Weights of a small waveform VAE: decoder widths [24, 48, 96, 192, 192, 192], 20.5 epochs.
Rows from block 2 of the decoder of a small waveform VAE, named by matrix and row number. Each number is 50 + 10 x the weight over its row's rms, rounded and kept within 0 to 99. All counts start at 0.
After each channel's rows are labels from the 100 clips, of 14976, where the channel reaches its highest value: "top examples" is what is common among them; "loudest band" is the band of the loudest frequency at the time of the peak. Only what is clearly more common there than usual is listed. The data: simulated sounds of rotating machines with and without faults.
# conv: width-7 conv (decoder.decb.0.0.conv.weight, 192x192x7, each kernel summed), inputs 117-155

conv.142:46 56 49 49 49 51 49 41 55 47 48 55 61 37 60 58 53 56 31 36 40 39 65 59 61 56 42 48 36 56 50 51 48 60 54 54 42 58 57
top examples: quiet level; conveyor; rattle; text has "thin"
loudest band: 1000 to 2000 Hz

conv.97:58 72 50 52 76 48 47 66 41 38 47 49 62 59 58 63 57 47 50 56 54 74 45 49 44 60 57 63 63 63 44 62 70 50 43 64 46 63 45
top examples: muffled (low-pass)
loudest band: 250 to 500 Hz

conv.0:60 65 36 52 51 65 53 55 53 62 42 42 54 59 56 52 52 61 31 58 73 47 59 50 41 49 40 43 75 49 35 46 48 30 42 57 36 44 50
top examples: piston engine
loudest band: 250 to 500 Hz

conv.179:41 55 46 31 47 40 51 55 53 39 49 50 31 48 47 53 64 50 63 51 59 19 56 44 45 54 45 46 72 56 64 58 53 43 45 57 51 42 58
top examples: pump; gearbox
loudest band: 500 to 1000 Hz

conv.178:49 48 50 45 42 38 57 39 31 44 56 49 52 33 44 52 68 42 44 47 34 55 56 48 44 59 45 56 36 61 49 62 45 64 62 33 42 67 47
top examples: conveyor
loudest band: 1000 to 2000 Hz

conv.151:55 74 35 52 75 39 53 54 43 73 63 65 54 46 43 55 57 41 38 56 71 43 40 53 45 57 59 49 41 60 63 55 38 43 51 57 44 42 52
top examples: reverberation; text has "room"; text has "reverberant"; muffled (low-pass)
loudest band: 250 to 500 Hz

conv.156:48 66 50 45 63 50 67 41 40 47 51 57 36 47 41 40 72 56 48 71 40 44 57 50 54 61 42 40 48 48 45 50 37 48 55 36 53 49 60
top examples: reverberation; text has "room"; text has "reverberant"; gearbox
loudest band: 250 to 500 Hz

conv.16:54 67 43 51 69 42 53 54 57 73 57 45 42 59 42 52 41 48 54 47 77 53 57 44 47 52 56 40 65 47 49 48 42 31 44 59 55 30 49
top examples: muffled (low-pass); pump
loudest band: 250 to 500 Hz

conv.94:55 49 44 50 53 59 48 40 36 48 52 52 55 45 48 51 59 43 30 54 42 56 41 67 54 56 47 56 39 46 49 50 35 60 54 34 47 62 60
top examples: conveyor; speed: slow
loudest band: 250 to 500 Hz

conv.24:56 78 50 58 83 59 39 54 58 42 47 55 57 49 71 55 50 51 57 57 47 50 45 47 63 45 47 51 44 51 44 38 60 51 44 45 41 67 50
top examples: reverberation; text has "room"; text has "reverberant"; pump
loudest band: 250 to 500 Hz

conv.13:56 82 68 59 82 55 60 42 52 34 40 44 47 48 51 57 70 51 68 61 33 63 46 54 55 51 54 42 49 54 55 44 42 51 65 63 52 51 46
top examples: muffled (low-pass); gearbox; pump
loudest band: 250 to 500 Hz

conv.23:56 58 54 46 45 38 41 58 41 60 52 58 62 46 58 50 93 43 33 54 57 63 48 40 52 64 51 55 48 64 48 60 60 47 57 41 54 57 55
top examples: turbine
loudest band: 250 to 500 Hz

conv.71:46 24 74 48 28 50 36 59 52 41 51 50 69 56 59 60 43 46 62 61 38 48 49 42 44 49 47 59 54 52 53 52 63 59 50 49 56 56 41
top examples: text has "room"; text has "reverberant"; speed: fast; turbine
loudest band: 250 to 500 Hz

conv.130:50 77 55 46 81 48 51 46 46 64 51 41 41 46 40 48 63 51 55 65 47 64 43 41 46 44 51 39 37 46 48 44 41 46 52 52 56 41 38
top examples: pump; muffled (low-pass)
loudest band: 250 to 500 Hz

conv.107:55 81 58 57 84 46 55 47 43 47 55 53 65 50 55 53 83 43 44 64 38 52 52 52 55 60 53 57 40 56 46 55 45 59 55 51 55 60 45
top examples: reverberation; text has "room"; text has "reverberant"
loudest band: 250 to 500 Hz